python train.py --kernel_size=3 --avg_pool_shortcut=false --beta2=0.95 --batch_size=384 --lr_schedule="wsd" --final_lr_fraction=0
Rows from block 6 of a small multi-label image tagger, named by matrix and row number. Rows with one number belong to one channel. Each number is 128 + 24 x the weight over its row's rms, rounded and kept within 0 to 255. All counts start at 0. Numbers have three digits each.
After each channel's rows are labels from the 100 images, of 14848, where the channel reaches its highest value: "responds to" is what is common among them; "peak on" is the class under the peak. Only what is clearly more common there than usual is listed. The data: patchworks of several textures. In brackets: how many of the 100, against the usual share in percent.
# convs0: first 3x3 conv (model.blocks.6.convs.0.weight, 128x128x3x3, each kernel summed), inputs 0-127
# convs1: second 3x3 conv (model.blocks.6.convs.1.weight, 128x128x3x3, transposed, each kernel summed), outputs 0-127

convs0.20:113049124155126101125092113128132089052157131139130123146135161138092133133176139102131139128106113139157138116129188094110118099084129160157168125116086103144149143128129127133147129132134140119141113124135123121141123130099129146155086097128136098159118139143131115133108121114166142123134121072138108118109121133081143106076112108131057125110148129140134140130158164126127137184114
convs1.20:170066130130132146145124115179129157072158139133136112091119132151111151138119135079122127129087113143111139132116087161090120134064127167095111136147121111158116133147131136152112130137139140133122127155124139124144168130118184113155156162163156087154123125121121145153133147086101123123109146127143144152101133130062125117068129134143149105071137134163135133140152110137110145140149
responds to: patches: five (54 vs 24.9); zigzag (36 vs 10.8); wavy (29 vs 10.6); spiral (29 vs 10.9)
peak on: zigzag (30 vs 3.1)

convs0.99:127126121148156114124106145109139149115173103132129085111138085121131142146163172141128135123146109137120141149118163129125123126059137126152116084168079135101090045132109118103136126127122090129143119130148126137161096171130154153149144116111161124148126162131123105124124132135139138163129120137123111141128098167119158151141132084052146145143071120120146174166143139140135123105126
convs1.99:145134138146132143139123115150125145162136121139119086098115119113165135118124102128152124122154120115126129085140139128107136115140118137128110164158126117175138111121102141123122135130120172125129094139125146124155093146122102131143089196117033114061121112124131143139099138137123143144129088126116116045135157124130127149170134123074164145128096114092123126100105122117137151068144
responds to: patches: five (55 vs 24.9); zigzag (38 vs 10.8); spotted (32 vs 11.2); speckled (29 vs 11.6)
peak on: zigzag (32 vs 3.1)

convs0.47:116130153142139103132109140098128121121117128139141112150148129104147118135116110132136129150098137145159126111142099162167122134152152094129131110165135117142120125121000130112122134156151121151153132147143065114185140150103152095150138104129111146129162137125128119117091143118138124187128119144125144164137090158114133141107079133126130137123113147148117134146133154127150129119139
convs1.47:129142138127121140109162099121124127138131136159109137094115134110113107086128132129170139118137103098084138110081131093162075133156107114111143142141118132141133122103077107104115039121078128129116106145077166111146134112074092154141105131145123133097096131119121122130128140143144145160110121123120092091062131124126106132113135106150122134146143135146139135124148143086139087148184
responds to: spotted (43 vs 11.2); crosshatched (34 vs 10.6); camouflage (27 vs 10.6)
peak on: spotted (33 vs 3.2); crosshatched (29 vs 2.9)

convs0.33:131140127145120101135130111126120000169142079119129102101132104134162130094072132123098125133099172121116107101121154116148129098123134132148146161121152160087128169126131118119125123130134108123139119130117145131162134135111125130111146115117143119150120136122132117141153125164157117116138107172070122128131113123180131070112131108104095149144122126148134085163126154138135135161104
convs1.33:168168128120124164146125164090131075083120057107127169159118134132135115132181138099087131132157121136119137121156098147144122134133143130121129174083133137097166131102134134148131114152140130124133106118118135127030139118089117076147082137122139123147132109155143120130125120130104128124153104107086137151121149134142152095151135068098134142125145120128128120112142109138153144142111
responds to: honeycomb (71 vs 11)
peak on: honeycomb (70 vs 3.2)

convs0.0:144143129113143185158135147125121121118156129108138122124123142138115099146136120147120110131063171138145074145132145194115162117146140072168130118167139173144154108123130126121143101127154127116153115119118131144140116130159163164129108189139100124118116103127162115165170106134108116148108124166109175147144113136112160144151134132136136121108124152130139126116061184131124162150096
convs1.0:091140145141132147107128123118149086126158163141132151160102138112110125160147090116160141139158118182126027165127160159115133084161145096147118168087101126142108141097143125106125127114129162120130151126094133136114119147143166155153106127122154137109111078107159122160122120152122155146125141134111096106115136136132121189106117142127140121155127110138148127114083152115118105179137
responds to: bubbly (35 vs 10.6); veined (28 vs 10.7)
peak on: bubbly (29 vs 3)

convs0.114:028142150139142125145125071111134127114096133142132124133135135110107090139151164026108116152100136124133108130148152110149135159123130120133137093122154122096102130145136113120164136133150121132143152129105123137164117139111139118126138176137144151113118128140123058128104072129134145114119144141099133139158119123145119095048142134134144110121105153127129145112114146131157142129124
convs1.114:073142136175132169129132100114136115105092155102127127119134098133109099140113191082124126125093150163151100139136150087149141154154139153159131153127134122167099153101130130129130140171157137131132180151110129130139123129158170114135148139146130166159131137109118108121153125135131132149125156162139136111135159129161131115063117162142155125126143129166143184141120139124203163129111
responds to: patches: five (58 vs 24.9); mosaic (45 vs 11); scaly (37 vs 10.7)
peak on: mosaic (36 vs 3.1); scaly (25 vs 3.1)

convs0.77:129126137124181138191135151102127136117115132153119105123227118173148189117127131118146095113104128135098144141163131151123153134151136126120146123123141141116125117137124173140139113080142111143129169145140161163136138129177141159134112168118129118121103120083130120117121116123125173120092096127137144143179132091127129111132153120131124081150120083137095142142113142158117175142154
convs1.77:134111106109111128069130119138139125111121130178167165108020126126123057110143123135113160150130080133126130104103129147115112124122105144118088110111127128144125132121139132133146128137083105118141082136111119087125115114111129136128131123137126114123136118130158128155107101108103136119138130112126095161069105122121143133175056118113125158116122143107129123111083132079114099121115
responds to: bubbly (54 vs 10.6)
peak on: bubbly (47 vs 3)

convs0.93:113137143149116144125142118134132146135116139126125130126140135102135132152192152121127144140081152143165077144132168136093123112139134117040152109116144128088162159117119128126131105130128132133129144172124120132118140075125144151124066139128118038112098137133143137146141111147132129066114149131166121120137107116106131123114117093099129136153162127163134070121130127129076137150133
convs1.93:169120120170126154117096140147136101063104105143116148115126118123139127104156088163142125144074111137132072117133131114112134169134127152143126127064123120096124123146127129111119128068101081126126111092112097131135110110163149074129160130097113124144141149106104152149057144093092138080154106116110098152117156133135134145127131149142113112131152141086131142149129121133096126119121
responds to: bubbly (60 vs 10.6)
peak on: bubbly (58 vs 3)

convs0.89:120121120152124141129067135131126116168137177115124137162120113139151115125157095163100136126143100139158138104138158159047135133122155118103146081128133151132123170125140132123133142135139129140134131162094136134122136092122203096164116162116114103123121090109137140143164122135177105126167157087123107138146116078130120117132140103109159135150118141152121158190092156117111113127123
convs1.89:165068142169125143137128145132143122120134161133125152126119152111014154123117086141144145116143122110143145116118119116071134137128133111088126115104138120135135129104134136129080125132130124130116130122129115130117149068150157107095108149056073072130125158121101132129122139114112121141123132151164082125139153133120131109152135102153091092122151120102127135116105094127105106122133
responds to: bubbly (59 vs 10.6); rings (28 vs 10.8)
peak on: bubbly (54 vs 3)

convs0.78:138133135118132158119120146120111123121129134143119141132134123128127082131123113126141093143131126097130124127000117101132130122130115117138145120122128105133130131133123149117146152151125122171127131119111111192145121121118125111131140146148133146125139129099160154157140126143127117113144130130129131112123142097127162133144126116116119134129127115127121118117130134133131080119099
convs1.78:123132052139068126144125140130128133136124135126168126142106113135130130125133131157124185139128133146123133141000150135115133142134144131140088127133116075131141117153115164124123122140102123200122135132138125157124137136146144127123119118132118113126134135147132126155129144132148094128143135144131124135146137141126175151136117124134123079137126132139180120148108127132111132128142
responds to: pink (96 vs 45.7); yellow (94 vs 45.9); bubbly (39 vs 10.6)
peak on: bubbly (31 vs 3)

convs0.8:146122130127140116129143142117121141039142145135141144124135041146109130151154096133097133128111126137138113126129150128136137072148135126104160089139123121118126172128106135118136131129122099144136127114133115119149143128106103089116156099142120143139104141132139121134113151130112124147145119103145148152121127148165134054117126156134044139071061127140130087128168158137162135141125
convs1.8:117111117175138105127082116115136153128177107131120127130119075178130126123102133113093132124147107140090114123124119154173131144134126130056127116136085121164168151193115123122080133161103132134133133186140134128134156074163132147170153130119121088115128146104105154126132131122122144071094128105149137139103096133114108123119136141147123082105089141126135109105125160112135128146151
responds to: honeycomb (79 vs 11)
peak on: honeycomb (75 vs 3.2)

convs0.40:159143124120140115139184158090136139152104138142139149157136109144128151111146110127087125124146146138118104125130092061158128132109123159132123143134163143139164161142129135101124152135115092137144140164129112136161128122165047130116152103123145146131148110148129097142174123100116127139179071097104103143112121158144151120136130161168145171083130104129139082127153107125103124130078
convs1.40:124134124130161126145141182118127147140133143108132129164137141090157113156156109124119138174131101133131167105158128128200128150159137118157113159156098148151156154167142147105167116159120123142140138151135123135172129111113107170134117099096177106146135131157128139104141103143176139121171128097099188157153103121134132114153120170155142165174127134099137149147140160120131169148119
responds to: patches: five (57 vs 24.9); looped (47 vs 11)
peak on: looped (46 vs 3.1)

convs0.54:084136137159121122134103120133138178106071145129123076117130130114128129153177119039108126132100118131104147135134150154131138084156143147092105106155101118143151105128104135115164131117138139130145134144128130123143127160099116144145139142098154119135150146136137093117119123119188121151163115152117169104124139134101128173144120173135142104047133133123135123154143065145119117131119
convs1.54:135112141157126076112135085136138139102079153140124094069106131129114112125093140087147137116085125133143124110132090077132139129127133093118089135157125127123122094169117151126125121180149098131111137125116145126154110109103134153135120095147148113155136080122102168120123143101183116140066111146124108076140153133075116133112134140143126090151130152137128132124084112145145165083141
responds to: mosaic (48 vs 11); triangles (38 vs 10.8)
peak on: mosaic (42 vs 3.1); triangles (36 vs 3)

convs0.104:104185113113131159133097117137139156097140183145133180125117162126131123111119118100127132127119120127135104130115090129081140103133101079125174053119137143085115138139125132115159132139111144139135123138141129128094087166133127113124131063077134120123118118128127111142093130120151147109145098119076120100128121125165140100124117086096113185129150106100134086152139168134097135144131
convs1.104:115104136146139137142061142103133154095115152125131155073136088098140130130117156139117128114074134129104127160164103122169143126134135168103146075130112139089128088137114141133129130106154116124125136135114134141123081137164134083111150118163133112048150112143113162090153160114122125105166132141097112114146169134108129104106151115113136164133119147099123090137165162157120152109128
responds to: bubbly (98 vs 10.6); centre pattern: bubbly (28 vs 2.9)
peak on: bubbly (98 vs 3)

convs0.16:116150141121118151124123109126124127059096053129112139151146124092142087117132157123142142114131041120096112106117089131129127083094094138081118105115107100149152125130149146146093115103136117107140125096161116130143123131173131052081136137095115159096127113143131119119144124111134129125120100128086123134099136123106103128130138126091128109100123124158086117104122094132144133115113
convs1.16:115104113131123124098151113090136101123120099142103053154068132173122113104093099137147134124119092126112109147133090122094128106122151132121117102112114102142157126103117172091110151153117121104117148118123143122126142079145104077142143145163119122149150089111066157170115137113124143104113094156100127121115096141094086122142136117110102139110134171142144115119114132105148094088161
responds to: plain (100 vs 11); orange (77 vs 45.5)
peak on: plain (99 vs 3.2)

convs0.127:111129131167124139123055153133135099100136147125121133126132140128133119139088112121128125131119159132137156105126098153149130108142126146112144110178127163123192152138108139120178113137140114138147125149147131135141170132123148068096132118164114090065090126090125100105141103173158135142114143146139125131142137135127112152092124110112136105114146128188122111148109051132072134146116
convs1.127:163123138128130148108143111131140077140122135142144146103132120133107125122124134149155125105144143133116130080130085118130142045143132154042112181130124107069093122130110136146129138153080140133117135137115128129080164127119139048085129135121154123135125103098133131121162139154126139139116137084150155123117138140117130117085133074125136114122121138132125146097103092134157101140152
responds to: spotted (53 vs 11.2); wavy (40 vs 10.6)
peak on: spotted (47 vs 3.2); wavy (29 vs 3.1)

convs0.86:146158137034132160123072130133115166087138138118137118126120153128136121096135186127119139139137173138116142125130138156122127128105159128103099148115157144119108148140097137096124111120111162127153124157144094135154125149102143101129168141122131155046071112109126116137106106163132125173112140149134101126133111100125116140116135149084140096156157138131136155178136127147157136108112
convs1.86:133117115059101125133115113112148087134092155113135121103137098066145105104132129157140121122120089135126125120118125134140128056140129140025139114125116117092143124107113127123112139115145167119131131111141142119123127143142103110055107096086081145134126087113123131106146124144146123140125135069149082117134136136146121117111133144160141124113119131124113161078110141135115134107155
responds to: spotted (36 vs 11.2); marbled (30 vs 11.1)
peak on: spotted (29 vs 3.2)

convs0.97:120131149135144155147126159135203125122146127178188146145118134102105128101114127141099129124150134177131116141155088023131164111113139146138136143111135142134130145157104126124132063169131143169133154133141129130138118124100079141102128170136144133164118142162114124101142125126130121135165152141133119133124123101134115145146108120127134163140130202124117125134133117080131125141138
convs1.97:123123118119125104167118116102066132116120117021033121094109126126139077118133135105118161146125103057124151119148129100147114127142110140130145121117132105087143119118126119138142114118127125055117114140138128137123126118104119112129124118115121123119132096152097125083131137125131152137116117107136143139105108147116096117104144139126102145117131081092119133134140125101143071110136
responds to: black (80 vs 45); red (72 vs 45.2); labyrinth (33 vs 11.1)
peak on: labyrinth (28 vs 3.1)

convs0.71:087128133118131093125131119132124142178164095139130113142132094137093122125118172080112125127152183149134139140138143115169133131115134123156112081155155137122115121121117132127133151134127081133134121127129145123153131131126111117122141107118125153078155083126136116146113123129182136125102156180085137116135119148129135046062123116042107118156093129113148107149134161138129122114116
convs1.71:065155131138126156114141117117119140154129125132134128150134105108120129130173161125128125130101117129119125110111138134102143091150114139098135127095134125113152133112133134138109105134141195129126136090116142128112148086147059071109097145129012152142131113124144131125115126144133119121117107146099120105137176126131144111106131126130161155134128109124126146092091152147171148062134
responds to: spotted (32 vs 11.2); spiral (29 vs 10.9); scaly (28 vs 10.7)
peak on: spotted (26 vs 3.2)